config.yaml
dataset: "rendered made-up planets"
hidden_act: "relu"
inner_norm: false
conv_stem: false
optimizer: "soap"
learning_rate: 0.0024
max_precond_dim: 1024
warmup_steps: 290
adamw_weight_decay_other_params: 0
Rows from block 4 of a small segmentation model, named by matrix and row number. Rows with one number belong to one neuron. Each number is 500 + 50 x the weight over its row's rms, rounded and kept within 0 to 999. All counts start at 0. Numbers have three digits each. After the name is the row's rms in percent of the matrix's.
After each neuron's rows are labels from the 100 images, of 14848, where the neuron reaches its highest value: "strongest on" is what is common among them; "peak at" is the part of the image that holds the peak. Only what is clearly more common there than usual is listed. The data: rendered made-up planets.
# fc1: MLP up (model.blocks.4.mlp.fc1.weight, 1536x384), inputs 128-255
# fc2: MLP down (model.blocks.4.mlp.fc2.weight, 384x1536, transposed), outputs 128-255

fc1.24 095:495495467584643470485522440498442535475517495472527548517475530501548435531544516437448527437436414396464448427441555519460455576534553433477542543561494577554591445433553465470444499430510536564569496557513520506542565530518473540529574389495573482435507547582474532497608526430474490451589513530481501487474481453449477538466419476489425540451375530515519500458531506490474417398526
fc2.24 091:512501584516500482523477514431542547494465516445509555566554411502454485494411555538525483463500560583634454475517540629496527502458469519499535470444538507501483554554475523486558589512561428485497489557534521455563514504511484475467409575465493383517596489464687502452550529488500506509486465528514470481517513492560432488587496458456555516503590533481558520502546603484533509383414
strongest on: rings
peak at: top centre; middle left

fc1.131 093:506610415498400488533520502453514508546481579444406613530605542440482483464391515471447480460528466629461473552488550464503555437475487355540527470465555565459588504462579474486522379423492427532579492541432444487495499511473543452566469533455441499506520465480522508505415463436505476449508479546562518534411542582486458455496479506518500570467429464573531507523499461473483504467503
fc2.131 083:528519609443520519533578508502471548530592459498527482516483548523476484483522540485486514442466403451447510465542521598500469470558486402581474516446514489493487494442531452581423573554530590467486416510453517533543510531514434494569544497521592499491494512581556486477570598520461554461470486530430445458531426440492446505417524544516592549502457453478428434483517635489505554459523
strongest on: glowing rim; lava world
peak at: bottom right

fc1.335 074:512416497552542603462502520485440538526420576448547501492560570490551534431547566503417517484400471424536534513470484551492472535522425434572524480443390541436450444487468440500501425518534459460503465498616472470509540533518527472535518497512522523463481459521441523560542559491448572499505516532534444503539451505459529488457581541474514426484552415492601554489493519500492493528502
fc2.335 071:500596495498436442495503550524552405385505457489556453449388459443480465401428538528510468434435545497470463473568498561462493495494513477461454460481515569462484581480534512530482523544546506552537498539470523501545411449447474448407519514446411426475505499506614491464485453533506569603532479601481465560480540568563485572556467507471507451450534523513470536477469496525577460492532
strongest on: rings
peak at: top centre

fc1.128 092:481522474513460520456461509413494445584454520604531506479446498554497492525512528511473590523415556520411502472519457495500506447556444479476570577588600595465530543509412485577547505503506430592456543479424581420469483547512573497452495407541434600506536474524472531481520416445535484454483455530492515468480505546457520413501472509388479392415557418519605399512463490529553582412544
fc2.128 072:517483498580527573451572500495539535516569498473562552547474634510554533498484528473476513527435541492491513553465555463468553575490480504504498466482530443513520463540463512481381477423508553468548441551448504537538469522526418517529575528463638541483476529466370437528473528520469498495466393537510558521575549451489512539456529448509508531559569609440501504458506479454484519503504
strongest on: moons: zero
peak at: top left

fc1.193 099:519582491539522436476577510431437493501431542489557492532510476502498512472478425546468470483445592516474511485508507476537421361527507624585523458512485534470445542454494554440457478520531600599560448454527474508434531598490581454466513497420611480533492487514579434460550515495515485471534451558501536515553515442447509430502480598508513520509546493488518596527441458428520537509562
fc2.193 083:468517543359487503483507578518496454494510461550437498503464500483438554577559533506501560418520509437516515566492408475501472532505587497537491436494528410478473481443593586501551522403454427538503514543445527440566544531539515535508507452514413467454568600531502582475475528495483515518510563487548542527467556491490520524588520464472480491499496420558504493452500505497466456484362
strongest on: ocean world
peak at: bottom centre

fc1.482 104:524602480457394451552546540525457566503535586519594511524546533557514517404546509422521473481470584440582459535557465470483483465508446489505544569397578489448475495458477494410529547574493499557580524513434486435533517574458427466472573454478545461530429543403415577506448500422473510608479466503617460495520523607387495529435450510500578447489406534584530528401510473602468536601494
fc2.482 082:487516481545549526477502462494480497499515468478496481449447524470438511437534572525457495481608459524504482520505504532451533479497516410451491429478490492588449545384558510508569472445422553439500587563514527487507515546536513512427453557457510497439442445547585498479554492504527498535439484551494556474442411423585485449449563512570561506475460510558511400560462516405456504413526
strongest on: lava world
peak at: top right

fc1.623 093:445534533500560540540508530417585476491526434489439540600579508421547500474514551604532484563459456384539507510508611534499481472525517537501490500423472522504571479512543459506512543486469473452546503509503448530497553590490428476497519438510480461423457441379530530564414464451493529514466512560515576412515489537383466476520566475492604516489537570552411539417562494522517521513486
fc2.623 072:495515516511501467482479588504460565510448527538477501468509500557512524501575486473541518437558486500482482484440416658488506491432379471550470476416447491488610485578543510560531468456506504562433437487557541491432555523541524504482452552457467504501524576458313565493480533529462470490523535507478517476459482488513455491515458488522438513515514524463522449403507532458466452561427
strongest on: crescent
peak at: bottom left

fc1.600 100:551461474451480489448479507469571468415475498521447502498529413531559417421543583494486538584512588508468455460524508477444507571451561570504553494590475507504500476521475490489456483552415535516503411541530432537536492455492449505367486463518458462510509464503483427541503409511473517511510576438546554491474454552457466422505470532499591352539566524521456470456582502581526418482457
fc2.600 121:403464497653443494481511488531500580543497501540511551480531484462440500596447444525512542504458406431562423512534565429490434539516527572494570515386560487481506527546512493467509505499518507546516544462508484428615490586444610512529467443449382512563472498477604486464420514494616433461496443464521525524520518420460512626477528456511423469622490370471476485477474556428485458504585
strongest on: glowing rim
peak at: bottom centre; middle right

fc1.504 094:512510568426562441460491406475577560404421495454490499499504431544564584483503413545458592431513595500583545591540496477445532498495501422345563479548503441406440494581500526451434509492500450551488476508497491520451520498440450448560445607478488455464473502488534454543496473547427426513532418483485442469516499434409540465521501461556555396434487521433548497467526538481458533492481
fc2.504 092:468491407567544460411519581529507575469629407479537552521525516531463509540464555509525514575581416520505515490491481634530568441487430490515535491556444478447577460429513501489469505503473569539496510537572438554504490461497496594438509417490505566568507572504427543502512495484485564536455541555498517478527542475459582508417519502504515551559513516495499485433488467477519424458485
strongest on: moons: zero
peak at: top left

fc1.437 104:499573483468479523557534524481486510482471455570524508464498445530434447564441451527513442548454576520473545495432485499530506566512522425484486452489527495545530480363620490430519450518511417533471477468693479468424489510540466557453511474529543439482588572464451525601535510417512502479495512507452513519517471427432493520437500483527447518484452423440511367506436474570514463576491
fc2.437 107:484621543481490569455501538542538449477493437472478561557511440488500449479442483436546564487507458340539562389382433475531492474505387519473552568499568491488436425481580534456564446476510491509525611452513443546369542491446586482436528477513447548525464474552535408574539462416463455506533441562533413530412482484519481491504453490540553478530453489499457501485539457555446446427533
strongest on: lava world
peak at: centre

fc1.115 093:472567508472509495479555486544524592527499493466443443459508574540570496497442472524505415472417525485459463404420504568451564498422552470481498499544480498538467456488551475592537571398497495502513553550568460579519536513543530554515476493460514502482452512460531523479546463536396588443537491470495509402504530435471501523464472499548497523483542443435524515474540468433478495381484
fc2.115 083:497468409551453511511560502532402537415448552615540563515484513501453420488532521482552502497487543527596555595551414603489418523533452482587494467551539513533542487439476512476488480482560549566566403483485550498506450488496364413508505475446452463500530533538643557515518552487510500551474561559528566525485437530554458552548543399517507589498517587474481491515421494566428578625535
strongest on: rings
peak at: middle left; bottom centre

fc1.240 104:526558468459448487517450482505487454524493469472455510522475370496492488582472474516592486420492511543512492540517456532497561542527555552451555473456514483443546449488532533547424540519435597560508436552437527477494493528496540463477484544451518485538570515546533503548503436473538455521475456516550492587459545371414481493438532431473544503459445359500516383539505561459415521437559
fc2.240 099:383456476504476481541547545535500519613519567546463617516486385493549477559486496524531485533493519457493535572445415514440593411548475565525489577401406578430501565577475480436569448524486512522449463511502490465477509531472542530541531451540592463490490514523538450481533529549437589559458461396485439541520493487524423471539508488549507487497472468557478511469506495482519480545585
strongest on: ocean world
peak at: bottom centre

fc1.624 108:543425520509561457543469493605561514561512421542468548479527546531456477554441380499504455491569493527513563477526438585527427523479507553562483516510466517564479403470619432572493477515551499518504496443607509490521510573535542424549535533416410465476538523549555574543514447542463462523474491513445511523436556501437470494445535464540488555468477511531615545510504483618626533480413
fc2.624 107:520551507478493524615482488467532443503519579588463445541449542468518535550537514533477579394417535453461592454494507464528503540458428483472461430472525496485479475502516437456528502504460456439419525506476451456551536544503546536469462482461498497500511559460471530511528444524489562467614516514521483560482471501531485463539482425477522461531520549516514455545488485496458553605485
strongest on: moons: zero
peak at: middle left

fc1.714 099:556517471654487566500548473545548560490575398448534548514483569533499415573503494514552430453507497450496557513461472534471437556546498432410465515503497540515450499544485510464466542422442574494520619632505502499500504435460516535467480514514433499400517537543520485500498590509571574459558533607548543376503509569462550507467534441524517417479489431446500531534600492501426511440513
fc2.714 093:451404443495447512520583544568564477566429571626531491450465530499494498506624414565575510499516548492529475483438500398496517503530514451518503467483524373506454445519532472518464464548511590514479466475476521444388359514570580498572529490556532489532522572484349513399513519554508583489457517501464540607464491475603538548507570546528469597486548488448519467428413491496494492501460
strongest on: cracked ice world
peak at: centre

fc1.203 098:591524490506543473484502306523442499520480487481515576517517460485569435504423485542523495500508465316518469475530469527486380494464564512410542478554480513458562453423475440607510474522404592518571546491494567530569541472549498546573467457489454418471506476610472507483531447546423537445478497474460442466607508426513521501503463507575520454496550514506472448564470501442498440447516
fc2.203 078:503560530551487558521480596469499587410580511440441492550555516459421485487512477554471523495437554491443464505509528528475579476462504512599496565448522612453558433570357536415480544497521520503560456542475622510574540465505517512480539490522574497502505555507575495495482493526486387459528437527500496565479513523473442486491415535483561461528476547508541523562502494521482513501485
strongest on: moons: three
peak at: top right

fc1.14 106:570521534503529519536436500465498406571535496503555562528464554570454539460521503520535525455453528459587480462470550580472442499565565593559532473556531544507449441522449433482509597457527516450418470454402492558520568475540512493574464476449587465463549499484462522486499499532493428537505470491476609555438612533439628530532498506398532522449515508546477518423513543527399447475398
fc2.14 085:448427460488514475489556478440548508545402476485483474480503570494435448509605515586485499538466464492589483492481411345489546544503536349488476469499510562545545563469516553555523463443527459489573585447510543437483476484450506507607513564507503485522521443451715503419465478487481498417499527507472465532531450471536587513519514473479483492541476520497507535498470571468583508470544
strongest on: ocean world
peak at: bottom centre

fc1.604 090:475551452600509503446529454429439541570454540534575411574514436508556530502499465551526533287515482456444516521544509438452486541474538588557506449480449490463439514511536533499484500509440602496577570572553386493444424537510602489543467454463580503512506430507541479469453516484466512468501427493481565463484532405531538491414478570433513523592588494449532446525525549458542554533542
fc2.604 080:508462542362443523553456542467508466442491472535474540467472635490453442600480478462458480502523574476571490471461407511526421475529555565483452503519577504570510484411539507493511448500475410566537467455439569495618596474486457451506503516545454550484501554508534469488531506552489480497490530523513463510514437520481398504596487448563516449469458433535400502452523514547468503513450
strongest on: ocean world; full
peak at: bottom centre

fc1.12 096:541526565542562420497560533503373592574512511463541421536523385483547484640450514423542523526576494467541457487544533474519532477484513487412512525520513455457468478542504494492482393556488504567506479373456489413602518562510585541475453504405534453455515526541487503531542521641518516481521484478479356490512465533538610533484501439503515536465418557493545454515582467512592525504447
fc2.12 099:400541443426451477432524433578426460448536553504476541484462514480507515515456529561637515549446491500389445579498473585567443600498392553475557433558478456511512423476454520519489459488417489544579619498517546471497568474461517569555522407540390506579479564522530502492547497404564535589469565480568527486558492536430568571486477562534530475524496458467523552572456515486440526432459
strongest on: ocean world
peak at: top right; top left

fc1.140 100:521556519531505537416415459563518509518547559509430527501458494529608430424566460470480594492539393492452486439552473532580517598470515415490440499466543545452489495479438446472542536555562441567491538572318423494454556594511412476617540477474439566528435465431538568448490542454514541494539571495553507530580406524471501517489522472528520552468342491559442550508496444471506526565484
fc2.140 084:487546559443506551552491459535468540527488395509562522466508541516503463495544537477510410466574500493443465515438592530470505546529477494509462493490453543551562460467535501540477479538538542504478504441433483464546502533501443434546513534557488500423493504462610439509609555476510519509534539551558433465575507524482470415417509573478556475550365487451440436495491586501554514432559
strongest on: moons: zero; crescent
peak at: top left

fc1.249 084:417415494585460468478553475464557516581527531499466462499468577529521416365523402485555501534517426456446511502549508542425437558469510587536481508570501554499497615485448544575548461469500540530507505450420457496589511529567521421340501551480486473579487477519393516528515502520491632465459534479413551542616442444425467509483541509529559478500515448484498550521547498500458554480481
fc2.249 058:492569484398552485491470569464500504481534508441494542485541392489463538542435502510491452589504501527496489571415497392545522508465480537426484568542550448446498469505544457504508446494471589544528541484523425532427396440464460420501475460373455488438441463468482487431513506478485489561490471580487520452479510483549472532550527507563402493459471431439516499409430520601527497467539
strongest on: lava world
peak at: centre; bottom centre

fc1.612 107:506520468587469474308591504510505474458489456490529563574487457482583477393565481605525429544422535467476455476623671482517471534539513528449532549519518488464468391495494515513481546396502549447512570504416537496535381499430495479432478392496494480483458427526485528561497560479515487463452486489381535497462392505437543365535465473573461479543535574531509519473511552562556473468509
fc2.612 121:480581534419534533539444468412519453427435505442496495521493541533473455538478472549570570499534399502498403655515441466535484518491454384501538424541501498459481538557514474556550428428533535515478424506451564436453525575479469585549488493491532516433452511484459427477479539486459601514495550495500548559574528647589505565557541567526532524507536459435390503461413550495516457541449
strongest on: glowing rim
peak at: middle left

fc1.144 100:531500425502499408495482464531544479421533406515466484551498510518453494472381511574494447511452591503523561544489464449547517537442541483526568561471524452435548500519424532516372502406450487466617398638581476475486619545543458566462592578523418498465478471498462485467425516475534536484458442441481505463509520479473385480514581575501501505473465411482560510444549503528557464486485
fc2.144 105:429500565515512461492525547557521539516575509439585434454460518503470432433499497497516472583574545477498493481458472438590441590531520475568497468622579509545353465425442515454578597577557494429442435537522489416469470469463527492571450599538494630542549505486419491483465539467532444499458474446490527502521456539531437523527488589472543529522421453443433454539498500518390450541466
strongest on: crescent
peak at: centre; top centre

fc1.703 079:489517560530550493518475542486476528528569571428475451469530513490433571445543407498491562347491488537502499471411500435433453522491465595659510484529526537480483537519440430566529539528500518464450496534411555462499518538467521531610535486490409414501569483497507558558531490541490480485392523477521519550515580545434572532502549559496498491466483487494430549465445406538475505545532
fc2.703 069:542482398486484444573518509457551488455395517495464531526478536491532480557517505419483397553521493444579540530420446397534597472527513517391457538560501488551468462451499523444533500504490510541498493453478465517505395494514488440481529485488579481529516511500499464447539494570464475540591536520513438427532396440552448478451465450526559529445402584482535544471529531471520478464539
strongest on: lava world; ocean world
peak at: middle right; centre

fc1.429 097:469484523552523598550473531496465451582583460472537501499535409587418477490534448494534480452479453528520537496489473469467439486480465472557555434558522519492496586595464499500484468515536597567546487476471444443403456581489518559592514527503507457513556474535492473488510440545433482548449473478572619543552494600478520490479487430414483518459518525535564541506471558458483499594528
fc2.429 080:555546418568542433521491553463535499437414573448543498457494605508496565525446580519508424474506521512490531544462440423506581516562557507448489477485510514572484458457539526459585541563483458519527538446454477506552480381506473379567492475500484501489460527435522516452528548514526458473524499532518442410588500456603469483531511505577503482469462489468456566435531463490543497456552
strongest on: ocean world
peak at: bottom centre; centre

fc1.366 099:603490536461482518561510420535485515436469450568523467494538481513463464533498447626446575430462478453544536536554460521536459506457450495394432509417515512455507559490543503480419460413364518486449541512462495514562598514519498491580532609481440529460469469556500601449431507468503485571457513487542469479414527455478491458474466534435471459490513430487537473493474470440490465470551
fc2.366 102:525500497501593512498528572496552511482542561488472526527526453432514576498527491440529455509504507468424464480516576408485560597530550595486550558565535489493530491487473488565458532467494567529504512541525478503497452486543516440531353427524562461507505582505510492496487496529520483516531441410473457469554503534459537492579442577530584456434445491467457494524469480533464466486370
strongest on: glowing rim; crescent
peak at: centre

fc1.548 118:460472390435474493458521503547571498480456452516522442511499444553530526496439448549535405482423517535422487446444386523517486592439638426441517509531476583567591413504472500525478540454467472376484460488544527490464557534533450473406464582455371417535575500489451467487501532534527464408585487442427567511457528477436436510353539518446522543389493495488516465370471504508638414534520
fc2.548 115:576611472546528470493490546528444521528491436403480483489514473502412419466372420483519442428549488571592521443418452347543471501524497612494490498512552498473510478454597500511483464449485479507529542484493503511393470593459594493506589438569587572492458460555404496543531539480464533395512486542458412495501468491501588439489507458515555551555497436454397447526508439471438502451550
strongest on: glowing rim
peak at: centre

fc1.15 088:526524465411526544483439551526570447500524490543472482551403486507584396491520589603510505537458484521444544557500517502543520617613516527514509542504539500457512504570573430572510474537489401536624457552464490451451502491503543508411484446493495544498554514509496435448471590472537523419476497498593562500465586502425529465446566509384491446458459521461488493377547516504441588449499
fc2.15 072:426489517605502485517448481594459503497531553487404527529526487470525521469578499422483509463536520544423516467457493520545543479516468398500475426497512503447528540403569498529495529595435557444557551510526529516528389526515415518568423635589660490490473554414405477499469408489463497591470491495629489574594480498484506461419533576521530429576478640426511454533506487408481433546494
strongest on: moons: zero
peak at: top right; top left

fc1.136 102:524453554525475505498499531540476459511477647577578471563478500481456504451517444493517537568544507421528500501448476512528447484456484442499459459504531529466517490505510443457433451517434505506507585609509508528509428508479556493566470533442418454501408465393459502472540570545406483538478407474474531477530532612490428494496474439389578324513465403556482550515522549459537394416578
fc2.136 090:505461478390460496508495472564500602486567545466463487438489476487448485490479510516458524459519508497508492551440548526520421461461557540547452469480465593507452473528525537474482510431456516505447423422515443555459510466541645441501391512491531622474500577588466438533452530496498458541466528472447461555498505589516489466500529574573532485461530528561431456430418461478502487557478
strongest on: rings
peak at: top centre

fc1.486 103:547441557492536550474502487425538470537558533502454529433476525492368441528534406479474441487590511521500527488488522537549444467532452511582508550570644569450494527523442492529479421480496500516566422506543469452427551521575476485488655511485465399510440454509588544477360524444422560559413580512494516523444529488476434497523444522480429515550504455489468553500540534550387527550565
fc2.486 095:487498482476533473463494570548503526536471451472504524554480511502533488475474564468436539531464535537345535396460545614510492580454531520529522555406492549533520459511497498491520518538535527503495469459503573463475519489453373443494434392527445508524531553518629505491496432550471396489579453513504486529504565473447560570437566581500538510385402578522531570529427491496437452484461
strongest on: rings
peak at: bottom right

fc1.319 095:380405542464505505432422464528525502443521556507485484554561498483479494476569379582591474527437461500448555469468547561603422543520558432430625572543536511566443483446512496527485554458532532515427527488453503421502449451459492431573484393405524444514553563443504573565562513580576491558587549533505436484516472466452486504593547486496448479563510431490463447430493597522573449499492
fc2.319 091:620487433563456484512581451494481565528537502488557490528447554451558471526487466462416468458556508446456452426467394547451598423478539497572542510492381550564524493541560478481512516546553483494521490422561500453528497563540505560671493440464501479477480493491466550530519557487498476590521504491486542422519441522551509470425565491500492533499521575487537557531562429495506539534464
strongest on: lava world
peak at: top left

fc1.26 080:483558411433536479491451516395596502636477442485510508592479418509488461482545477516464469535544384576434499487464545533520559564581506479444512482492537466562507483521529505519540459502552496599425437422555506527530507476512393576553473430534449445456511536466487444519454531498468517536525461488464529502487488565504390479571561494528455581445491493493465376459496557545521429486527
fc2.26 105:448457528537499502456540499498491443510459508557502444496517520483568494497389493542473537523363503527465527475483488664446493549489504580466468496515477526456451490449513516561512473561440509529499526553454573501408515514517572508469620489450489515476520381550725591509463519486473501556531467576568517450488423584449521468475515412483549430560541549465464595509522485544489484552465
strongest on: lava world
peak at: centre; middle left

fc1.499 108:410537438553615444496518459445505516586509479490514574548439444519499490461490509544491519554461451530465378491459468547518515474476494436544540460456439553479480478538416540534467437413445567455570485498522461476386455540515552420464483469511551495556533443564531406438509457525567393572531554556417542476562384484448575423405490517547555461528459485570493481476426534546499467567553
fc2.499 098:513525546465515509421518484493484496518479512469465537476497507455520496514501530484455464524569477532535412497529583466430549463492473438468468475540490538479516487495472520566536555479466449481473540387448467449539488449484466581473557496546444553469460534391492466529464511489479470469434456449476525588540569464558625479475508541434458507480553553418487504437475437465552464577618
strongest on: ocean world
peak at: centre

fc1.508 097:475483447446540451515540509473556460514476613521495555527531484460525423633517478505472472499484486536418476461550509531527503529511513518449543458518480533534567476482484514568561452595472484562499402507439544503593456500457520509512488508401495363441460539477457473495644484557491459455497454595436483509496539507458482524464474489502584509474601482452539462503544485455515496548564
fc2.508 084:543515527457509478432425433556446548531511509459567487470501575538448474392343507552488555554490495556590526425428514465441433450485413422481442471469554486473471437458547480511606474500563545533477588425495448521451520469473574475448515599532411421550448407510612523473512428467492555573527536443525424469533438481536414524495454519490488477528486567534495532514503609498453496501393
strongest on: glowing rim; lava world
peak at: centre

fc1.538 074:530491579435399499559499443517507545431489534504514586569522411475365441446515490504529474474509487484522483494549500475446392475438464533472536488438453370487461519448506492499448487560534430504464492477446521558451494489521403495531498585472521456476501443520546515503449586478513435598473458426480517467388491589402420452560462536433497517582462439489509422536501489529490468517536
fc2.538 072:508537444507533515517562466544497534428539453523523466489455561543566603557523450467439462565516484554444521570469530577494605503484509454507515449492495504529531480552567517507606532489493478538554515521461493452488450498549480445460529450525541531474466531567543574454523515528431561492529578621489486524495533472558495503497575551575559467484416534526450555407556521482543457430465
strongest on: moons: three
peak at: bottom right; top left

fc1.254 107:500471567502530450426548595507532460469485496503482485582394449559434524506459491460499565563505557522546547333510467560477558578469431451666540471527433513521383487571450552464414496468507450517454427473463511563496429516512554502493514530524539473460561522560511508539563599511513543522557499553508537536507511468413402554512550474501486495403473597495438532493453555521573462500553
fc2.254 123:413486548460533535538498489598478497478417442481453456436527489485487428537520476547507602462495545531537511551499451488494520446487523509456426489569526525452603454453432551564597585587487553408439493545489435471440477458414466576534571495413509521469502563431463496439488471542480461484483536504578461445413541523532552492533506534481523452504492472411491472475478464484529504539548
strongest on: moons: zero
peak at: top centre

fc1.109 097:471682473543469544454466487483503529444589542457431547415484585488506424536524459595525473493556491605421541549531557597584471537527525504468483495502478462453465559483533511488443546455506493569534496595409506533438524523490482583584555554459435503506519541502531461491444502533465580499522560554522410513434541623494463519457530554542457455512460597484474534488544520441394556488536
fc2.109 077:512504529489493539467516507624487519543571479452562494514523490577511531352528553393452457483577480492361419519398503668492487544567533478560517501511477545542512464430512520505455475466470574424557489465555424511446493536490435541522482478520504496455536509514603485465534520480450461519520499511573502511611477313396475519488467464522513400513468536485464545498539519462442514447473
strongest on: moons: zero; glowing rim; crescent
peak at: top left; bottom left

fc1.762 119:502573518635520494467513497450495480551492526494478426463543495570579518518567476504437450533432453455565528469401525477463498572496434504472481472489516519472514538518531438523527598477608457474566697578477525488523498573514455444438581487496564579433484538520518512492513587472418523540615564583430428416431462492444560473514469528492519551531401552558521578496507548573470507518453
fc2.762 122:527430527502522503547503499603515513478495487442462515503430547448532430449523532454501628470466457456442536557502480388524468468504556498504543546521468493456504495574437552473529455530524549518527534456582439478480503487580597504491503579491374435458517507491434622461492438522563508483583461478494600494452483497520533524404519502535532479498554421445485534485557470489385479440354
strongest on: glowing rim; moons: one
peak at: middle right

fc1.285 097:476606466509450414480510458414506535542486531492494531480513441482539524538528453556544520552592516544521508487583393536490560497505477614478476435422513460456449435536544474566552561602564569492471527509580503559443460492513621406500418449526514474397514578564409471472538498473480540509457406558604528487600588522475486462503469481438531476516568505521450553472479527474507508452555
fc2.285 096:506498525406553474490444597471554489442446470518399554462569581453456536552556516497492466414418471467498487496470450458525500566508561608468501484560541442532481537435556491512569355486504459586570559515411481491473490566555419474491509505519417511536486459589545498550534540533424465487659608518437489479550468458505459535518567437528505513552427387522474566593523411530500526483483
strongest on: lava world
peak at: middle right

fc1.230 086:473485465537524432543458448477511418543573547504437561480532435543514327448448445511503572504448402499469553491466586543522481577461525468508478421435412453579623467440405497538427439576527489606492590534514494398430486550503479496580558511488561480519472502476506524466525507466530598550471578459559352592522484528484451457482572456546452460526362530541484505501439516577473475528553
fc2.230 060:395537521560512489426537465565520485562483462474456512438494415531528431435387512523518479541532554544538517488503527408500480511589542406538451458389471506596505563554561543480474488467577527486564449449512528444592474517562480485401477515469543488584484449459503509461511466505539443416536495472575437537460405497494509453448495433523480504468440529516473549452561532479600513373493
strongest on: crescent
peak at: middle left; centre

fc1.255 098:530546536467517528513439472506578516493554575459476453480546474575539513472428488502442543528535525510421534438500486437499415497486520492557499535607484473494488518401453453491537469539418571438531546481562560433421613506483453643508466522565483388465486489551493357536434475505448483620576503547483538464482437401470471486483511552565442462562501453447483426521575429600527474529460
fc2.255 071:498484492452518524524551491555489493488452434523412546534522494526439608446530505503532503489551498562538494474415501539584458480495507442499441470532525458446388491409500620497434483498465578547441404539482456479542463492531482482488527513482480549451521562484390485516476483533505573476509450476449483464485519474479499517476524540451507499524496505459516564613526480557536495462481
strongest on: moons: three
peak at: top left; top right